python train.py --arch="mlp_mixer" --model="masked image model" --dataset="drawn small creatures on textured ground" --train_examples=203450 --image_size=40 --crop_scale_min=0.8 --horizontal_flip=true --translate=0.06 --method="simmim" --mask_ratio=0.75 --loss="l1" --norm="layernorm" --norm_position="pre" --activation="swiglu" --mlp_ratio=2 --layer_scale_init=0.1 --parallel_block=false --inner_norm=false --moe="top_k" --num_experts=8 --moe_every=2 --expert_mlp_ratio=1 --experts_per_token=2 --shared_expert=true --patch_size=[8, 8] --conv_stem=true --layers=12 --width=192 --residual_init="none" --optimizer="muon" --muon_scale="original" --lr=0.022 --momentum=0.9 --nesterov=true --orthogonalizer="newton_schulz_5" --adamw_lr_other_params=0.0017 --grad_clip=3.0 --ema_decay=0.995 --steps=23900 --batch_size=64 --epochs=7.5 --lr_schedule="linear" --final_lr_fraction=0.1 --warmup_steps=470 --weight_decay=0.02 --adamw_weight_decay_other_params=0.05
Rows from block 9 of a small masked image model, named by matrix and row number. Rows with one number within an expert belong to one neuron, the router's apart. Each number is 500 + 25 x the weight over its row's rms, rounded and kept within 0 to 999. All counts start at 0. Numbers have three digits each. After the name is the row's rms in percent of the matrix's.
After each expert's rows are labels from the 100 images, of 14976, where the router gives the expert most weight on average: "patch colour" is the nearest of a few named colours to the mean colour under the peak. Only what is clearly more common there than usual is listed. The data: drawn small creatures on textured ground. In brackets: how many of the 100.
# router: router (model.blocks.9.mlp.router.weight, 8x192, trained with AdamW), inputs 0-95
# gate: expert gate (model.blocks.9.mlp.gate, 8x192x192), inputs 0-95
# up: expert up (model.blocks.9.mlp.up, 8x192x192), inputs 0-95
# down: expert down (model.blocks.9.mlp.down, 8x192x192, transposed), outputs 0-95

# expert 7
router.7 100:519466518493491499520470498526528477462502492508502500552487432505467475490486522488530514498522489470501478556493474476499491502500531530553498503554486514502542469476502471523526477486490506524489502517492492482491483522497477558522505534546485550467530503532487522532508482465482564498
gate.0 107:442517470502548502483540476517528496527488531556501491516510517520542476531499522503472478523489516493514503503492460461458509475477479480493503546479502502489460522500530554491497526454515497493525502521505503464515494533481485504516475489468501509522538482522523476503465498534501569503
up.0 107:525512483513512517483535434482475497458503493447539507540519484467516484477506540506475509512505475495518451474514508530478501558468511426510485476545472509443495521527480491436492499505530487493528506519483478492507503494498512494502470506489512537494522492497530467491507498505483479514
down.0 099:507520474457471526506553481458507495517488482543486502485488508498497486487496469482552506490490511505494492535506491468543531536532520473541550520478488486500517527479507500471491498548472486502481490492471505513462473527509488487503477548486507513563550460498519540500525511483528484463
gate.1 131:526551518454480507481472566527519450488510532530477478490514537516507491524510508531490536497477520487452521482485519505493536495520495493487524495469487477490529476494490489478474504517474507491469496530493473518516484481522493534511492477496527497527526482506534559471522469459504475501
up.1 114:454491510527491491520515452498495549524492494526502514541486488461486538462496474466476481503510530492573514515494486481483488477504488536497502498509522510485469518513521513503529481506505531508509506510463509484484529521459532530480488467499483542496495523497468456524503542536483499508
down.1 112:534485521511464450493489498488452486515469498443507510473483499514502494490549523507535535498461525495506451517520440500498472504468498511486578497534502491493496486511513498500458495508510510466501561527483490503524476487490486529496484578491471496508566527468506504498462523527485482497
gate.2 111:491480498531510507518489530527507444474504477488517493476538522516485550500532509475521548463453513508522508493488536453505486503512511505486509510458500502523525482492507547489505540498529475491506509505514508501473513498542458494568475523522542520499480511495554518541489518523511524464
up.2 103:509516544536476513521473493511538486501557475469475441488519509499488486515512529503478540536479501510535472512495521513525496480481480478470521546463520496522512502477465521419522542501487468481515519514496515505476514533539443468517476485503500506513503512490536515493490514507492491475
down.2 109:534497488482471463485479492483509459505444545499483493525536430481522511495522484518534489466479478511490528497504468517508543484531484513508517494492501491508498537474510520521487518541490506481525485480514509495463500487512540511502510524507468503535525469507497459478471500521487487473
gate.3 110:517462476500519566482531509486456510487521518487482518473526518511499463504500511532468491493510485522493462498466502510506497474495476493520505478471463518495501462470470480558542467500488523493485506517540534544514522512507504484465478488489501493461464500533532515506526477468515525539
up.3 108:505456479526495546479502514526496475507504491490445506495516532466531505464532515489499463503514502472479477512493477507522460459494520483460480506468479531518470500492477531521499463470486496525464536493491495532495499483551543480485498466505480491509524512515541512529516489521508522527
down.3 111:521493460480492507495463480478477514547469527493503480478562484506512507480504504529443472505520508478521524486561507518497527485503506473496516497491502528503544540473489475469467504463546532541541507467503481527466487499513508486457493456495490475490493496507516482469511478501502510521
gate.5 106:498508501466500492438551522522527481479486486475498499536492476464472542500485516494465481519522513502488524491471489538521532500504482508506436504475492512483423517482513524470467519509503495504507486534522505507477534487495527505453507462514518469523481507522487552527516479527447508505
up.5 109:513463520532537505480478483511516488491548512496539491468462485532490516556461462513473453496472504494472512496505487517514507499512490518494474512483533482501504446495465506537543522476483514505494530473506489494462495484493487512482488528486482519490473490529517495461512539472465478499
down.5 102:470480497468491530493456506495494513525509527501476508508528528551501534521513545469493517495471529468464491519511489505451510520536481455462498492528456501508527503498535480514531493457523516477482571498491476529525476459506556471554550492524459470526502502516497488510475507488498504497
gate.6 129:484508521492466496463487488530525459489508491512506494526515455542486511508537518485504526508475530470454497486486495545505508481516521538519518488479486479517471506522461535505519519485506468506513488512471489500489479505523496483453538493538504458506498493476556552503494444467527497477
up.6 120:502504499492546525498522514478451583506508510490488497520513531457520486496522510500487466505489500517532515525502516460500487548512510497469487520516484495499542511493544483493472480486470524517475513510541551533496497499476517504523469511480506499516525527518476476496515539539492475501
down.6 118:521503505484448487498478506531526492528510499485527493507493514496546484496463530494514531508481558480491463468488528471508521479495537478521508499461496528513490462534512516509558478490503493505494530562484497496475534481493467502544400477518489493470492469533514513510515500480498494457
patch colour: black (78)

# expert 0
router.0 089:510477489463505559487440491501514492457492509516493519588515490482488525499515507503532511493532485459435536446477474522564500496486524536477493484534488481494496483516508513522542455487487477480470499475501523493507522550515512540528510526538496470490474506499531505512541514469531495479
gate.1 051:503534492487488491505500487510527519514517516475452538564495528514466503533516477423490503567482539533471513495517474484496497539522513488564505505490508498521514505507506492503523508530490490509495453505492535500479529488479471549474503427517502461452485535471521520535522516520494509513
up.1 046:520548508493481497537498510536523521534510487495481494527492492537464481519514509442528528570513536530491507494533448506477444500543538524535497516487479537514506497498482480525476521512491485540490481522495534524458537486470490515452496434500491488444487536454504513513504518483504529479
down.1 050:479484475495458517478486502521485477487517515493500489557487507501516551477413522472487451515496544519511525454483526508469511492525491536494545529487524517459481512476518553523537492521477448435498468494509548511473485526516497493479475517501544515545501533457504457511495462502467488469
gate.2 017:460519536506470508509445451519497511516490548493484490513520484506486522496475516484552498448478507496476470494495479504482501526502510469510502517528515454471514493519518490495551507520529539483512505522482485491462466497507483516528497503491438531514538496520518553542505457492495481502
up.2 016:478504526483526515531497437511478512527499500512475483536497472490455468501485563473532467503518489492497486519527444488470501523493543452525537526535494517476501504544499481494498459525468471472519493506528517467473486501490488481508490512495472544508483504488516558522507463511493483462
down.2 019:483510534490489501481508514499501497523505485491476525513487494482524545521458541490525433484509509498497513484480532494444524487487482521503538520463530483488477517466494506536539506509492460485519536490483520487511489517488483498495517536522525530536507490502526498476490479527511456499
gate.3 107:489480481534468525494508466472466490517496503500517485464499494481546463497538519500491483496488528495503472495506462513508496487520466462524528468542518507476520454544505490516480473507499481515485486510527513480508529487517522510526521479456535486477468475477491556499510531432465484534
up.3 122:505517486487498495466496489494482532526497506482517511455489495478490501481557534505514523539512519481487421493481486496502486466527506477471529493508480498489494486479480491485492452472480503480508517508496485479491533461534487510513498488488493538487454477516508474451509514459489531526
down.3 113:457538440495505469496513473493458485451511497529493479473521484511511511492474499489511500492497466483501505481459532514489526482486486500505495533500485500523508497498488500465483505542568479493524467528475484537484467496487515497538534516536491488517534529558538531494543491490547503480
gate.4 123:458483450501423509481531448459509542527509505482507516510470523536517504518514475508502466497484502465486491510531521498469511534472478545545493510513497505522499478529468474497483493558491485512482476509517508472549520503481529537464470465498473503493502463493509457503486520547478510498
up.4 118:449549530472518466508475561501514474481521490480503506489534473466515530526530503502484498488493546468477465503465515505521516485514503510524505529478485511545510541482500458475496506476523489493521508511479517500526514499511534471514577515481488527505465483492534511528517504547488475464
down.4 124:456488492491497566498502554504467470505497564511482481513487518553507493489483469507511509496515469556497482479509493477519466447522502467504513507518488511502482535487484515506508523519507522486439526488480478517519519468487502471518531523489491555499482528507501484512499532462463495438
gate.5 131:536486530484493511509477480528529415544507497505512513506483529479492466496514504469484511491495516506454495509504519500511495493457499507511513502507519509490510487495504493490439503451511505534512534496513510512519488493481517539509517498494459463511513448483510534514567579505496529467
up.5 117:529500499486489479503550515501514450500493528508511494471525520483532487500473525454548515479531519519463507515534536508495520470481485503498468512520494511535525521491554483506510503513491519518493499496504484490486483559495517517515509497475543517487488526494519513464499573462528482511
down.5 117:571437526509510510474493521557516441478511480477477492507518465552470509473536532508465497512517479507488509459487493472510533529488486529513495489487497516484559507496498492516502534461482516459501512506464506468518492523505512523466488488506485494475501510498501498516484535504493507508
gate.6 113:492515500498505484529544523475532497504523478505478490490437516522501536489507515509517495502486508590514498517500545531504477530499462493485499529500490476454475502479492493483478487490483480530469527504552532502520498511536546521491483481474510449534499520476518505522495511525490484491
up.6 105:526499504507494512495491492510504507484464492518541488468525480566490478483505464497516533500571488458492503504509525463441506498513544501507526508553492497470492457542537504510484514525509516504472446496532471520488463490455517517487518485488469506497536500495504492476499488542558472514
down.6 103:520515516505481452499502509477535467567500494476510484452490545508485508504489478483550480516496493534488487506517521506476483562522517485498501538494494472517496507460523533481469507467446515485521534536489501474491494528510522522455446491445515489500511518496515476532492493488484480502
patch colour: white (42)

# expert 5
router.5 085:500501484464445467548510530549521456453498495506486493531492454514544506490456461497493558491508532456479503545487504478513502460501468554512496461553516525468499499496500539500501505498474519526508520497503482477513490518473508561483478525520496485484506498496484478541521475496453509520
gate.1 128:509501454494489558523496467489549497457510516521464525503508504500523471527513507507505504509497498509547507474456474505481505494502457519498504449465492523518483480513496491521491473503492477487476476538501495537534498508479440496470488478517537498494490496518496504530521519467486472555
up.1 137:521505420503489554522516490486529494446535514517465534528506509504513460513519501495497511529474479516550503467462483498484516479505446520524500466498511536513506493498498503521503492503499483478498448517517495536544492513496442528477507472517523494518497519505504482503517512456508467534
down.1 121:476526498513514524452501500530474507542550499508513495485447489520480545493511477491515526486475478477483504526514507485518451524502526498558505521532470467514487519508479494495489526510497503499493577499510478495503475541530575446469490473490538490482521492472480528458488498508461500501
gate.3 103:463503514472479497545488506495491536513523440476472515475470470496561483524492477515510538485496496475504493501490511480493500494480516523466530507482536476473496467544509507476461483471474500534525489494512517459482494522531521494466491499523493503549476501490468551517495454488472511519
up.3 111:554499501500523538443504488509497480474456522526521472528529489493446525511511527500504495493487515526477481503530491533504497543494508477539449495496509517513477507476491499484554501517522502516500510513467517535517500469472502528542535522483516522483515504509537460496482547545528497482
down.3 127:490525520509496471508505520479510508446512454430481514496463451511522496498487465529472563484541470479452474465502494474472472466526523485503506498487450559486480517482517522520456464509462490501497496437530454517465482512466452462495496504493540539493488533464515514495516509511511510498
gate.5 112:534505510518487526495490476498479488519497483455498447459491495550479507505458532510489484491530470498554534497484506474554494505485457519427538524529496480475541497510553534487475509524469497467512545533512499511475564509511485513465476487480524475532499474497475491558495471486467462527
up.5 111:472469507516504499495505543518530506513508506534481515521483525406508513500545491479485528505488489514495465520489458478504496503496498480543457479544507538467474531485491483480542471504512484496486470464512505491551441522517514480464525469506488533520553484510545509470498513504536542478
down.5 125:516534531515511535533508475481496480442511484444441505509536463516508507525458499534463504494498478479460455498479483498508496489486498490515514446458430519511498490472479464520488554516464480517497531485503470509527474505498478528519536491469501502515483513495493484508527481503520497490
gate.6 083:485464442474479507478533521446507477491513512476484516501490527541484525519492481552517532506485507486489482530500486474518486509509521533518493564455492473512528492476460495494481526469528486512527533531490488470514496500497482494487548520501514469532498525527530433520498484488496501474
up.6 080:506487462558501552508518504481549468506545519456540488523518462442549483468475533517445550479529487491478500518460478527535520510517460528552484488455488510482511506467483449505525468491488501483468510509518490479455491505472465491483515518508493493492504503517489437520512512462514476500
down.6 082:499501480479497494540484503519495512496454514499518493461459502524491487512497483496501473491525513494433471517449511459497493518498517503471521521495556529512524527490451479436503489472548514495502486483485519531510516490497512518510506537505475511514536528493468463514503535516476528516
gate.9 121:573472507536496506498491452509546510446476493521481463481498436501498513451473515511496515481498451501511464510493526477454511509526482473513487521495494500496524499499516566497475512507507530471493514489487510536514487470539531499487507512490530527494466475488509397470494490534489564509
up.9 131:434478446503495503498501517534489494513487510518517504520520505527519520455554472493499478533512488521416524512484515468510508502539502481484518494492508493534497478525527524509504477487496480535467517507541493482498529518516486491525534467478486509523505529496546506477509557513501494485
down.9 114:536502501478585501525464498466489494523540519473488474484457498511496468530489505505468428527497473506518494491503483490493492522479497484492522502520498478480475509476500482520472483552554558501503480515499528476506478509473492506498540478534508508501480498520506491497500483516499458516
gate.10 108:486500537484475477507502477500549469533464491479517492529496515506457496477514526454445497497541536491506498488515476488509473471505493525532514478490464496494499483516449528460512514466541486494471508492477503479542509513528517492478547495496509487503554493499495500459536470496524525479
up.10 104:481486549466480486507504477486510454518478503485488491539522508495459517472499533467442521490541538492502521505512490485490522496501507546508496457505448492499516484497470502444489561513573490497485498484458496479526530495542538485504528503479527487532518514494483500502527482518508493506
down.10 117:477512512492512469482509483488486495508515489504464526492492507492481499550477481536488496475491480493418504509519486503473535526518507481494509530495459499489511531512541479503481503508491507507485504545484514495519472451447513488543469500480532455484480455481512503481478517524512497504
patch colour: black (100)

# expert 6
router.6 100:530538510512519467466543548480490524515478524481526474476530564518499512480507494516433484519457511554515477485512501508498496548521510426517504535550525485488508485529480514488491524487466507449533483485488517494496532500498529460486508486458461486526533466471503497464504473475497492520
gate.0 110:441526490477493515498529461522432504494518524500489531505493446452458473462513531488491502479475504519528491498431512558477489492545537517561484491507489523473503469513502470483480567502525515503505509477476488521541518500582503528499510499510492479492501486503515522505466501513516533521
up.0 105:466515510474485526508525460468486457509491489525498486483489486477462489507498508475490469511498524530562519487423508535510512484523486532459492428481533498453486514514488483493532459520509512494463459520493506515448519499526526555507515497503558494448517510521517478484480529494499532508
down.0 107:497550562469540491478513477495498485491500495496540515505475489457500505502532471508488463498518502563541502465523484534488505497487492504501517486490483510509481484467475501501468482466511494524458497537480519543504504487489505449460493495543495512508487504511529487499478511501525456520
gate.1 107:500525525483479563539521489534487516462466508551476480467495518489502513502482470513535485477501483497496506498505523539514477534515484535491509529494476504530490479508497469494527502561499472529510497499460499523476485509533538488520499559493483538487464461514517511467436526548502482505
up.1 111:494544470445457539517470520508534517492501510486523520496508530494515505497465510510523487513507482534548534474480491502520469504468496499540492530493485462518485511478478500515519533463483507496459486521528502482520514560473510488525455470536479526486495474489492501490500506524505539507
down.1 111:488504457497490487485472466507476520472525512521480515545530488532498493490515491491475505498491521466467513510502520513512507542570488518505505499502524502472430476509439507521482507500471510517491519508539502474490482521482519494496510502479461507554543516507482532472485545496514505499
gate.3 123:528568479493517479460517505514513477525478507498528519505517545538493486509494519513520523487495539485538467518457514530499483485496449519456523495486498489478499490515469522535524472495481512550509494499458503491558510533502496471524518460516494495503463458496562468494523525575496534494
up.3 115:523521506445517457510565511533521454470474493501494532494489477507522474513513492490524500471499520486502501508516518521473483505464485518462535494465498476471470473484429497531483453540504526521492531489446516491520502525508491478497553517505521496479492499513516467476505497543474517506
down.3 105:514505488475505534501511519493465502460508486470466463507483558515515524483504477484484508499476503495457451457489514486498525540543506522531509473487475504528508506501451549468518485476481486484501491504513464537493531521533510503522537483464543484527522528493497492432452521537523454465
gate.4 117:506515560478502490533528496513487508515462504515490505467429482516486493445519483508518497496496533475496504508507511472499522506498498508483505502424486480520553518516500474498480468506514499515493539485509496508492487496484515524497518523503489489464496482500508531499516487508526495534
up.4 116:490510546497517506487545499462509503512510526506492519508528484518493516474515502502471462492474532489517502510502542490500507509519492456473493522478510473481531511498512483534517470515492498522508528493472485500535482458510505491444493479525504514476464498511508485505493508509500527500
down.4 102:493501479522495537517502485516489477473515485498488520458539552504551492506487498478480538475465526515522514492494503517545465561502514471520495487525519519500504501474476479483479479497511480532453499487504518517484489495483518530537495484460493489516573542464461470496503510464508498492
gate.5 089:535506512447466508508504462460502470516526518491495503492478542489511524491530483432476558511508524538501501493468485500518483533604501441511514498533501494508473501466480497508544535515529512443459527537517486521495522493508469496500528518537491548531475493480503508519546493515450533511
up.5 094:499492466494523495472493519477489477498493490503535491528477504483522478513488497470483520439484539503500490507496484504484552571518446454503490507482478534521510493491510493514475487576499460551539537513458461537474544483490493462508476489534486557495472497513475475452498496517492521479
down.5 095:535502487498462492496515498492515485501547493505515497559487468473503491488515480482480556470533493487515483519510537489474486500487556520507471547487492485466520555472510493500531497501493580449480477494526460485504474520513491464530536529540487486511499487519554505488490513486515481478
gate.6 112:511521503485476499444524485462547512480537500505502526521510478476496487489480503500465492458480509573473521496512496593463510561473519482498509460475522527495504464505479536534480503467517499519497490442519503508532498501544464463491467541520495475509490481508495471474478496546519490544
up.6 111:482480501486522498470512509513507484517441512461408505482499470495525488486487519513465531477491536520483498498535483470441475497551493487490520472552513488515517508497509480468523532505525495502448434506486506527466483533493510517509488517559533500468524506519513479524488530454455515509
down.6 106:480499514525464461491501498529497451490544474506513508457509504486487505529519498505497471492519475521524499512482553564426487495489530530507517490463465506512497459522467530506519542479551488539479485523460482538494544503515516516505516512499454479531461531484494459513491481507496470531
patch colour: grey (56)

# expert 2
router.2 090:523495480530505483519518484502494527496478514512500486514480472494525452501492536512501501485522512436468494524494484478495484494546471507498528487528482501548475481470510523519502512508506516505535525491491490500473476494459501562481500573493551469492538530515457503508509524444469526531
gate.0 106:468512500563489515468489550537519503522510486542472477497520539501468465487503517436507490523497494542503481469491484529535495480545505544485503523537483478535508487484506447473518497497506506517532456481467511509510518492502513538461462493478491489492467474513505511494448519509524549478
up.0 107:505482505450509474496444510537533466494507484509470502497499484460514536517490495536499455515505493481482497507471532513487480509521478510503547491459502511512510472491486414529524466525496498552540494526553513499485478536462480474502513506511492499472551521515495503543518495476515515513
down.0 104:503505507539463519495507547500501513522519542498464509531489526471479512522504486503506562513420525533479511491524521527512508514544504475499458526481546461550500513511490490503511513541474499464510510484481532482498504481500485483474474497490522449481517508454450487498477504479472464483
gate.1 102:495494512511515511510467499512518505468515504476526484492514498529532526520455490532529509488506522538515480499490545468476521475484512540460471476522494527496504521487532439440515560551474538522499521480482471427483516503485499465464510485492494505493522501483528546468482506495534512527
up.1 103:511511497485492494510533511466476497513484532493484503535502486496504472471548501464459505517503502462464511514532496522539463527477497457547505555489515499520486486558517531533458467480500483477479453521518491526518534473495496501518494513507547481461490526490502464537508484506453517494
down.1 097:504517493493506485506510503462482449441507518448480505530493526486534508481510521470539486508485501492529509507466491523477486484506443512536513548520537506503494524486473493532473498485514550503539507476498487496487551504533473495511495478502518480511550525482474478522485494460510503493
gate.2 113:537488493527510523497500519468520509516507485490515497448492519523486498492521510483480520530476506532535540506486514479485509493527505501495473495524503491478499489500550536513460494539524492501522507483485508523509478519505511529451497557473490535486460473524521519501521505511506492517
up.2 119:472486481466500475528555529497493522497500492519483504447508517513485510514498475502497497518490529520492512507512526496447498531501502448497493505510524468514549484496486519513542506452482512544445512481527502505516524497500495527468520464471522499459500503514486512532553530496485518497
down.2 122:501512517500514498534511525535507483497535504527441494544489441470479511502493523453459490502506546515472487528509473529513450494481529524526527494475540493459505473490503472489480514493522498475514441509436478490500499504527482498510478465508502508533531498506483508470508475489523543501
gate.3 114:518506518514542526518521541455465506482481480488515493510477491533507479495519490545498471488509494504504477503525514578512491541508511549457505530521497485462469508450465465499520522507500521491515506509467522535493501486470467489495538444471492506517488504477518527496468464468497525501
up.3 110:529464505487569518485511498513466512485444507485489507499477504455514486500487487509509495491460506468528491505532475538443482524524511508441506547521482502510496504535544512506509567475506488448526536472553488489475491533490455502521516483526477487501485502491497511475541501474491525465
down.3 106:483510477555483456509570487496478498503551495481494497487455499525505516511496474510515484486539534526497518504492489515521500543559513443494494498521500452485458526488515492494540481490524495485472538496472520494490470458522530465525425454474528512484504527478530505466492472510501461499
gate.4 105:500479528524497535556437552465529512508474504543489506469474520499522514522478492509514521463481483493501515505502531550510496483475506506512505483525503479488491456468522481492461517548505510547497528508501510516520472496494503477514497543479538481508510457511499505507504455493516508501
up.4 111:486482501458482470506509486434534514517463511506527484494500489489471520502546510482457459508501492487495450492546477519418512492498511493529502509506526542512490529517517482508497457493490499444486483488536501503494542542503500466516546487510469493501490509516491484498507483528481539538
down.4 102:466468434511520473496501458484516498499528528524491509580452517459515459494502512495549475486524471549468543511493500528477502484496473488506484486539499521494464549488523518527525484545478514469497439514516477490494516491478465544494573500487524535515497494525495492492527503521526478485
gate.5 091:484528514483500478474525530496483497512519445515527503486483522521552445507518556493516494493522530521496480520501514502529501530491517496522490533459496499514468500483495487489493509520515478470493518499533484525488472539526533548517512520477510517478452509496497499475471464510488489554
up.5 093:500493489519514488537534523512566505518535497514492488542464488510515529485503501522510486515524487465514499582486498499508487487480510526501546484464474468491448505465512498503487474529478503457534509477524467453506496533544555506524478474488457480524521511496467479503466480518510449499
down.5 091:489482504486493503531468504463508559570438497507501496465521501513497536521450467523518498469473461525468514516488518537483514503485490506477477491537531492472478501529486513502516484463537509482468514535507493551482500536483507502528490495400543529490487479499452475500476539552531504497
patch colour: grey (91)

# expert 1
router.1 092:462485496471494470485484456493498419462477475523516507547511489509513497501494492508506496488498491429501482505484499475500484497482488550476486496572489479513523492461530506532532457516505514483501494493474505455499536533489473549504486549509531468477512525511489527517498524557474410510
gate.0 105:464450491447461507544462515501497546487511537520508481485542479470515518523477508556496513506504499480546510510496509470510490536508513470486495513514512501516446521518531518517451543520518489512479538495464498479529490464510520522524479509517518472509511493510445513467482513510507446516
up.0 100:541561528559524489492501491504505463524479475482511504532472498516484486528505499455498483495494527475449489488474498502457502450486520516524464491511512505504567486495471466501562453484474496505530468477543501520503492553488434485486501518471449481503489506508534499526513497512474488471
down.0 114:525514469516502545508481508509481498544490484521478531470484502519511484474499537504520543491535467486534544475469509504514485489475498518506513520500484509498511472540506465493526530497517462477526531521514474499522482534459475489493508495477523481506496505489479475513513473478514528513
gate.1 103:486477542524478494456457483507488520506525516497512509542505492508507509490516468513540493498479449518519512471520508544494475513489480519531484525497477491490507476451577524525507502530496507532455471497526513488533492520505540504535507491502469514513503518495499470503528511546476418490
up.1 129:638488490531486470512518510514515481487490497487489493457483500504505500488546524470506472514528504501537456519513477508517529523470510461487497519516509514505530448519494470481505495504510487506489539497513478531497492560488483494466495505480502526501478486495511384500494461536497478497
down.1 109:534507488477544480496506471549497491487519442511473491506464547516486507485485482493480544501452467504495494481488546530510480502541492466516476505527472525522491534501533494510533524550481486489490453501499515486498473483484495488524494489554499496444508544514505470505533504514520467496
gate.2 110:499500482454488511485523525522487517510500510490513461468466520506492488469555487466473510477478535500510534481521499513488517498544470493479492512384534495507500469537515472493532515524511499465530518490521512521475488470453539504495516479486496474459503496496501514507555511531499481475
up.2 112:507492479515503512499470486484502494498489504493500535507543475491505490507492491529510510518534472472489495486467454486530484510488511488541487493632502503528494506473459523521477500480487510526474487511484493460499521509513451477497492538510511512550486548508493500506469493479511553531
down.2 117:521481500469520489526541540513505492516473465501471487481563546480484495479557505498509526504504471510492552453511510527533493494522491478518515491569485561519515483499511478520513482523494529530548511480501491520497502496479488532523461496440502534495497520484503478530519523485481502511
gate.3 108:506548450480509493496508494473472475506510487544470484512499463498505484481520515518498462516480456534513505496488490456485515426491529507489525489493477523496489524542555498509504490467505484479505513498516510515511511485474554536491526482524506492515484513513489531551470576517528531504
up.3 112:504487511500496507497511486539557516497452509456497492499459513485463501514480494487521530469518533489521485489500498534516481576542504532522525513504530484506487486481470536491507536501491491501465488509492494474474486518534467477485467506507465541478506503492519482495524497482478506483
down.3 108:483492469497481444465466516476503507530505541511488476498457471511506504497502477552489476494492488485481513520493470533515488517547494460508496514472516506516484523517482473518495507543452515479533525516501514510505523521532500412474470528522467506484583497515523514510510528460508531508
gate.4 102:489489488465536527503513490526520463505502491518514480481552445512485489473489502521508480485521508475483520511463489517509506527489497507506508519444487505504467485516499477566490487519477520491528519490520500492465535489490499466482452519499537485469498535484501498442482535499523494511
up.4 107:515471517500514522485490538499526451520509505471553504516477510516492517479505491523443489504519511507531509493477500522509485539509499506496519496470529486488461488509478479527547473553492510468567485493526494544465530542477507490491480477499516557492475542502522504429497497503573459474
down.4 100:508485474481521532539565502474543487486496515497544486517515495483508517459492456470472548457524488517487496503474493523457491479474495523509513470482520525515514531530514506503515505480468550471500533468468534510478524523519498466489501502452498493483523464526475524499500539477525458512
gate.5 124:511468500523518476466456539486538526499498506487489495521484499499504485504498501523519477482544467504457488501518469472491502530471493474516510485521510489487483533478506548437501481478464511511468510493534494500462512508489561541486521489490493538455490482481468508522538486528495465513
up.5 128:519454483527531467470446541479526551514497529498482477485508501468513474541504518524484473466534507528488507509504486486486504552480514469481500540554504487478501506478504490471512508480477503481496491507534498518458501514449552502499529498477471565460491508481457509528526497500492494478
down.5 110:512509520517491497516492492455510491510465519488489502533524498509523505524540483508464467504501485496493476495531429457447514555502481463528551475468501517487507486503484519502517505501491478489448473527502537494462470479514516545524458460513514510450534484459508510480493496511484528546
patch colour: pink (74)